A small image captioner, trained from scratch.
Model: 7.46M parameters, 64-pixel images, encoder arch vit, encoder norm rmsnorm, encoder activation squared_relu, encoder patch size [8, 8], encoder layers 8, encoder width 160, decoder width 192, decoder layers 8, decoder norm layernorm, decoder activation gelu.
Training: 9200 steps, batches of 256.
Data: trained on flat shapes of many kinds, plain or patterned, on busy backdrops, 195000 training examples, 12.1 epochs.
Rows from block 4 of the text decoder of a small image captioner, named by matrix and row number. Rows with one number belong to one neuron. Each number is 200 + 40 x the weight over its row's rms, rounded and kept within 0 to 999. All counts start at 0.
After each neuron's rows are labels from the 100 texts, of 14848, where the neuron reaches its highest value: "tokens" is the input token at the peak. Only what is clearly more common there than usual is listed. The data: flat shapes of many kinds, plain or patterned, on busy backdrops.
# fc1: MLP up (decoder.blocks.4.mlp.fc1.weight, 768x192), inputs 0-95
# fc2: MLP down (decoder.blocks.4.mlp.fc2.weight, 192x768, transposed), outputs 0-95

fc1.317,299,212,274,272,216,185,194,178,175,220,203,190,197,201,193,204,162,238,182,254,188,191,193,185,205,198,216,241,176,190,210,297,261,180,230,129,182,217,257,268,231,195,191,231,131,197,224,194,147,202,242,206,188,199,201,101,189,197,220,272,170,214,269,145,249,274,183,231,207,220,201,232,144,162,221,232,199,156,233,206,147,240,167,175,231,185,119,169,82,252,199,242,173,223,154,196
fc2.317,228,172,169,198,241,285,218,267,177,208,198,160,231,170,295,139,178,181,170,236,184,220,307,205,183,220,225,174,171,103,212,245,211,169,198,136,149,142,220,107,195,226,209,173,182,197,267,155,218,202,240,168,224,177,206,177,212,157,128,249,216,171,257,172,223,224,179,227,186,231,211,168,235,213,248,203,257,208,212,222,167,179,207,292,176,207,220,215,284,239,169,115,188,181,232,159
tokens: " "

fc1.201,189,163,231,240,225,198,264,213,286,147,203,148,160,192,228,210,155,250,265,142,248,234,165,124,211,156,164,152,136,113,185,211,169,205,219,223,184,213,184,121,248,189,192,203,248,190,211,181,184,270,265,155,290,180,176,213,222,245,165,175,164,239,134,135,197,168,149,182,180,166,78,188,178,199,225,142,188,242,243,135,85,233,210,201,129,199,202,289,259,224,275,183,260,231,198,149
fc2.201,195,161,197,207,248,178,174,208,249,185,281,243,227,207,199,190,188,201,215,221,216,161,174,261,173,211,116,199,174,161,136,84,143,214,130,176,181,174,151,153,205,227,232,161,166,254,270,198,199,147,178,186,166,195,147,302,255,256,218,192,195,203,218,198,115,222,193,230,226,161,197,172,154,186,184,164,269,163,194,262,212,151,206,234,226,199,260,174,208,250,168,178,260,217,245,105
tokens: "r"

fc1.93,185,251,224,271,185,200,194,245,193,287,196,242,213,292,140,209,204,234,195,103,260,307,197,118,205,174,233,204,204,221,161,157,269,240,161,248,226,180,276,276,221,234,243,238,203,265,159,245,203,188,173,233,155,187,159,148,203,202,167,179,156,178,241,149,200,284,156,180,98,196,217,248,229,196,144,234,208,230,194,141,199,141,224,215,201,149,162,200,197,165,217,228,185,177,182,216
fc2.93,231,204,174,244,230,117,244,235,171,215,166,174,195,251,288,178,161,164,253,283,213,195,204,226,299,147,153,139,208,151,197,88,197,178,192,105,219,236,175,129,155,164,183,183,180,227,148,197,189,156,174,189,219,234,194,254,208,228,133,157,225,238,225,189,242,107,151,271,226,192,212,140,238,181,173,215,218,262,237,202,230,257,231,229,208,205,232,202,251,282,175,147,253,194,236,149
tokens: " "; "<end>"

fc1.199,184,212,230,255,162,258,205,227,170,162,258,233,163,203,224,217,149,154,226,173,205,209,139,126,157,136,147,193,182,257,68,159,297,251,196,143,239,225,252,226,238,178,208,189,198,242,233,184,226,192,201,161,155,117,236,209,230,201,182,276,123,214,216,260,163,229,219,228,171,179,257,242,176,155,169,227,224,202,210,176,237,240,235,192,227,184,190,176,161,242,206,245,174,245,209,181
fc2.199,157,186,144,99,231,172,203,165,162,204,167,170,157,206,293,166,222,176,195,227,237,185,219,290,226,261,225,238,188,186,292,227,124,152,247,181,179,203,194,258,200,144,240,140,190,227,217,220,227,173,228,216,244,261,246,246,167,142,193,205,237,178,125,170,196,93,206,249,190,248,220,148,230,190,211,124,209,183,128,237,212,187,178,157,186,198,204,223,295,243,233,219,252,137,244,132
tokens: "c"; "e"; "t"

fc1.602,185,239,214,230,189,231,226,177,139,246,197,209,223,174,181,227,227,144,166,160,205,203,206,169,166,194,215,202,179,194,125,192,229,154,203,131,205,244,256,258,224,162,157,308,178,247,194,208,178,234,150,222,216,146,226,216,174,180,238,229,183,170,272,173,166,271,225,229,188,221,235,316,125,213,141,155,147,228,173,243,180,257,120,175,213,225,277,157,161,177,262,167,204,276,126,131
fc2.602,203,210,231,159,187,186,219,147,257,182,177,136,191,220,107,223,179,169,190,201,217,227,168,259,244,178,252,168,230,176,217,169,213,168,145,253,277,157,165,184,186,239,197,232,226,217,146,167,178,181,211,172,213,263,174,177,242,244,185,96,254,237,157,253,245,136,135,205,189,215,151,153,210,198,191,237,163,218,182,134,207,179,238,232,221,149,163,204,170,193,254,232,154,176,234,196
tokens: "r"; " "

fc1.690,161,217,252,160,255,234,152,223,247,130,244,182,251,207,157,205,182,163,243,189,216,186,183,218,202,160,166,270,242,220,105,204,240,228,213,237,162,228,206,215,200,245,241,219,311,229,264,150,234,147,176,192,214,174,158,240,197,255,178,153,157,166,179,206,229,259,230,187,223,154,193,81,247,101,168,139,214,254,211,157,203,101,194,224,226,219,201,216,238,170,210,130,251,176,203,211
fc2.690,254,186,168,320,193,176,283,115,241,205,151,211,255,283,288,256,174,216,213,236,212,188,134,192,233,141,146,229,205,235,274,153,237,231,205,207,186,223,220,219,145,240,166,212,162,228,179,156,162,227,192,224,184,172,144,151,200,196,227,210,172,242,160,235,226,138,228,239,206,176,237,216,188,178,180,131,177,240,176,177,168,274,217,185,186,232,168,187,177,156,215,214,144,227,168,221
tokens: " "; "g"

fc1.631,173,193,177,255,184,264,133,209,260,203,138,145,160,141,200,244,275,165,212,226,257,213,155,118,140,214,185,274,203,159,201,198,208,233,237,179,97,125,191,218,227,254,202,192,246,217,246,238,173,189,243,187,284,226,203,210,188,166,210,188,261,239,129,244,194,218,225,211,148,227,175,206,210,199,283,175,215,123,252,197,179,174,199,198,142,270,175,235,120,268,265,167,185,218,115,161
fc2.631,244,210,244,199,207,225,75,197,241,214,143,178,206,189,165,187,150,175,227,233,311,212,140,205,215,260,193,221,195,226,164,149,250,174,190,201,182,188,81,169,206,262,157,125,224,176,226,151,143,157,185,183,243,275,234,219,166,178,205,108,262,199,192,258,186,165,140,227,185,208,175,201,170,184,264,268,178,131,231,188,211,172,208,161,154,241,205,235,187,279,247,181,196,176,191,194
tokens: "c"

fc1.345,190,205,232,270,155,256,212,222,215,211,177,140,142,171,204,249,268,171,196,216,251,198,184,128,134,148,190,254,216,127,260,192,163,180,246,125,149,184,247,282,261,242,220,205,206,177,188,258,178,213,251,172,239,206,246,124,190,170,252,240,284,223,185,207,182,207,234,242,186,198,177,224,234,168,223,166,214,156,207,209,173,229,186,182,176,249,209,212,190,246,270,208,138,187,122,210
fc2.345,245,173,229,223,208,240,129,169,195,242,183,237,191,193,167,188,131,158,208,208,244,194,143,208,173,289,274,181,206,186,268,120,203,175,194,207,268,164,148,131,160,230,174,109,245,153,193,198,161,143,231,183,210,269,229,244,183,158,218,126,302,190,243,226,187,147,149,229,191,256,181,172,153,238,270,250,163,149,206,212,198,214,217,197,158,171,222,201,227,225,189,204,181,163,284,221
tokens: "c"

fc1.590,104,165,148,181,210,169,203,222,196,110,249,154,241,250,241,233,183,133,264,234,219,235,169,134,125,162,173,145,168,223,77,257,209,256,217,161,246,163,210,184,191,214,249,230,246,216,167,159,198,179,185,149,254,154,212,207,273,160,263,190,178,189,135,222,151,158,222,159,208,187,190,171,177,234,213,192,186,184,169,242,268,213,170,96,139,218,188,208,193,222,240,211,270,252,226,200
fc2.590,150,168,156,156,134,161,222,183,162,249,104,202,199,237,251,109,185,123,246,207,190,175,198,249,202,245,189,224,168,285,244,97,173,171,255,229,221,183,166,173,199,208,172,212,209,185,224,220,200,217,230,195,178,262,214,293,167,206,205,266,207,214,170,216,266,231,166,228,174,209,213,288,245,159,233,178,220,264,192,261,220,225,235,226,209,253,263,223,225,172,186,177,210,94,187,222
tokens: "c"

fc1.461,288,243,247,222,229,199,181,254,176,219,202,153,207,200,182,202,149,237,173,189,221,207,212,193,206,151,160,217,142,216,171,251,235,174,236,138,209,233,281,282,193,113,207,226,109,216,208,192,217,199,237,200,185,214,185,85,183,225,221,276,212,210,246,147,207,241,172,200,219,223,217,202,174,140,176,198,242,164,194,175,167,170,172,192,236,173,91,210,89,245,188,274,230,213,175,195
fc2.461,233,165,159,149,231,266,181,229,177,169,175,157,252,178,275,159,154,196,165,228,192,231,278,236,208,218,250,185,165,178,174,260,191,182,191,144,211,209,206,128,192,227,234,170,157,224,243,130,255,222,187,200,267,153,179,204,206,185,121,229,208,181,228,163,239,217,205,179,192,200,222,166,228,212,235,235,219,243,231,213,168,173,191,241,170,240,212,232,276,267,198,59,214,154,222,153
tokens: " "

fc1.79,230,192,154,141,239,218,75,214,267,140,233,149,215,170,144,204,186,210,219,152,271,210,144,161,175,211,223,217,206,182,202,217,193,200,181,274,240,188,165,169,208,139,236,164,215,196,230,197,212,185,260,181,209,223,161,205,168,169,256,151,221,223,129,269,208,218,210,162,225,151,172,165,245,174,249,135,311,170,227,189,242,161,251,156,171,213,196,172,239,230,221,242,248,205,269,167
fc2.79,188,162,163,192,219,244,207,196,199,183,233,226,201,143,182,234,240,210,226,176,248,197,146,119,234,214,278,222,196,170,220,243,225,184,206,230,181,223,223,182,171,152,263,166,221,185,242,203,180,228,249,198,163,203,209,229,180,183,181,220,210,213,257,235,210,217,137,133,179,200,157,202,209,158,163,147,209,183,200,221,213,197,205,183,163,168,194,183,198,229,234,175,241,286,235,183
tokens: "c"; "l"

fc1.544,184,152,258,176,269,225,196,242,183,219,211,168,207,176,201,196,158,217,195,200,242,179,176,225,238,232,285,193,216,138,208,225,111,158,225,162,187,173,204,126,154,155,226,168,151,176,215,157,245,185,300,206,170,266,213,164,171,217,202,215,297,196,200,139,294,152,215,141,179,217,122,154,290,204,223,209,205,203,221,270,248,176,238,193,157,214,234,218,257,229,186,174,215,193,239,144
fc2.544,267,181,202,267,192,165,215,233,247,164,224,321,142,162,204,274,259,154,253,250,289,169,171,171,212,166,133,215,225,174,166,129,234,215,140,121,186,212,166,209,202,184,277,176,171,223,131,248,256,223,177,149,192,144,161,254,228,204,170,231,247,254,176,236,210,223,189,198,183,185,231,199,193,233,177,244,215,199,129,267,185,228,177,224,216,144,211,173,135,120,246,175,211,199,167,245
tokens: " "; "<end>"; "s"

fc1.235,213,199,216,276,213,267,248,204,209,156,132,169,193,175,190,203,199,146,242,163,201,202,172,129,173,86,242,198,100,193,180,162,171,186,221,258,228,145,235,207,307,252,158,281,208,182,206,224,147,189,187,204,228,175,197,208,172,146,178,209,214,196,237,173,132,202,215,260,166,153,182,191,201,215,170,202,179,161,272,125,239,275,226,227,203,189,196,274,221,229,184,191,247,175,194,217
fc2.235,158,241,172,217,219,226,264,192,201,186,240,211,203,192,192,223,201,258,191,219,203,215,273,180,163,200,177,252,192,190,276,268,226,211,180,240,179,145,186,178,166,248,218,248,154,120,216,244,185,189,224,192,134,194,191,159,230,213,172,261,160,222,159,223,222,187,244,161,187,250,166,267,233,245,176,201,237,183,151,196,185,177,160,252,199,227,196,162,230,151,143,248,144,302,148,253
tokens: "r"

fc1.66,256,205,207,270,205,217,200,165,313,228,248,151,194,188,173,206,195,200,201,236,188,238,182,197,181,171,134,142,152,222,258,232,208,223,164,165,236,186,223,219,280,199,232,161,117,188,194,244,204,301,228,216,169,220,265,163,252,167,203,274,240,211,211,161,216,239,184,272,250,208,188,211,191,176,208,238,229,178,166,131,232,176,133,206,204,217,123,167,191,194,212,251,147,209,134,216
fc2.66,204,238,196,190,220,305,227,192,185,187,180,190,277,156,234,215,271,223,174,236,259,185,226,224,220,184,169,249,193,187,176,250,194,234,166,192,99,197,205,246,175,204,238,215,156,197,226,140,202,198,161,176,254,222,177,230,185,146,126,222,104,249,150,215,251,271,207,175,203,218,212,152,201,202,260,172,153,247,206,184,163,159,240,283,140,237,179,164,256,206,175,164,177,190,179,245
tokens: " "; "g"

fc1.173,168,201,122,184,203,177,177,168,199,177,172,160,201,245,207,280,189,175,281,188,191,230,105,151,238,207,161,213,206,161,155,172,155,204,239,252,219,256,224,212,202,157,203,178,234,253,184,237,193,222,200,199,202,276,198,191,223,177,260,240,253,231,159,273,202,192,167,187,146,177,215,221,187,229,225,184,182,210,238,198,178,192,229,193,184,281,120,241,185,294,253,183,208,191,210,203
fc2.173,155,169,199,218,191,232,148,234,224,131,166,188,230,295,193,244,162,214,263,197,198,218,232,189,169,171,176,227,118,203,159,217,195,199,187,194,242,242,197,232,164,160,186,192,225,179,184,219,161,233,171,152,154,267,140,216,128,248,225,188,178,175,204,197,212,160,208,191,135,173,278,198,123,244,217,190,191,223,231,205,182,178,251,224,136,197,164,148,199,259,178,214,299,225,201,231
tokens: "c"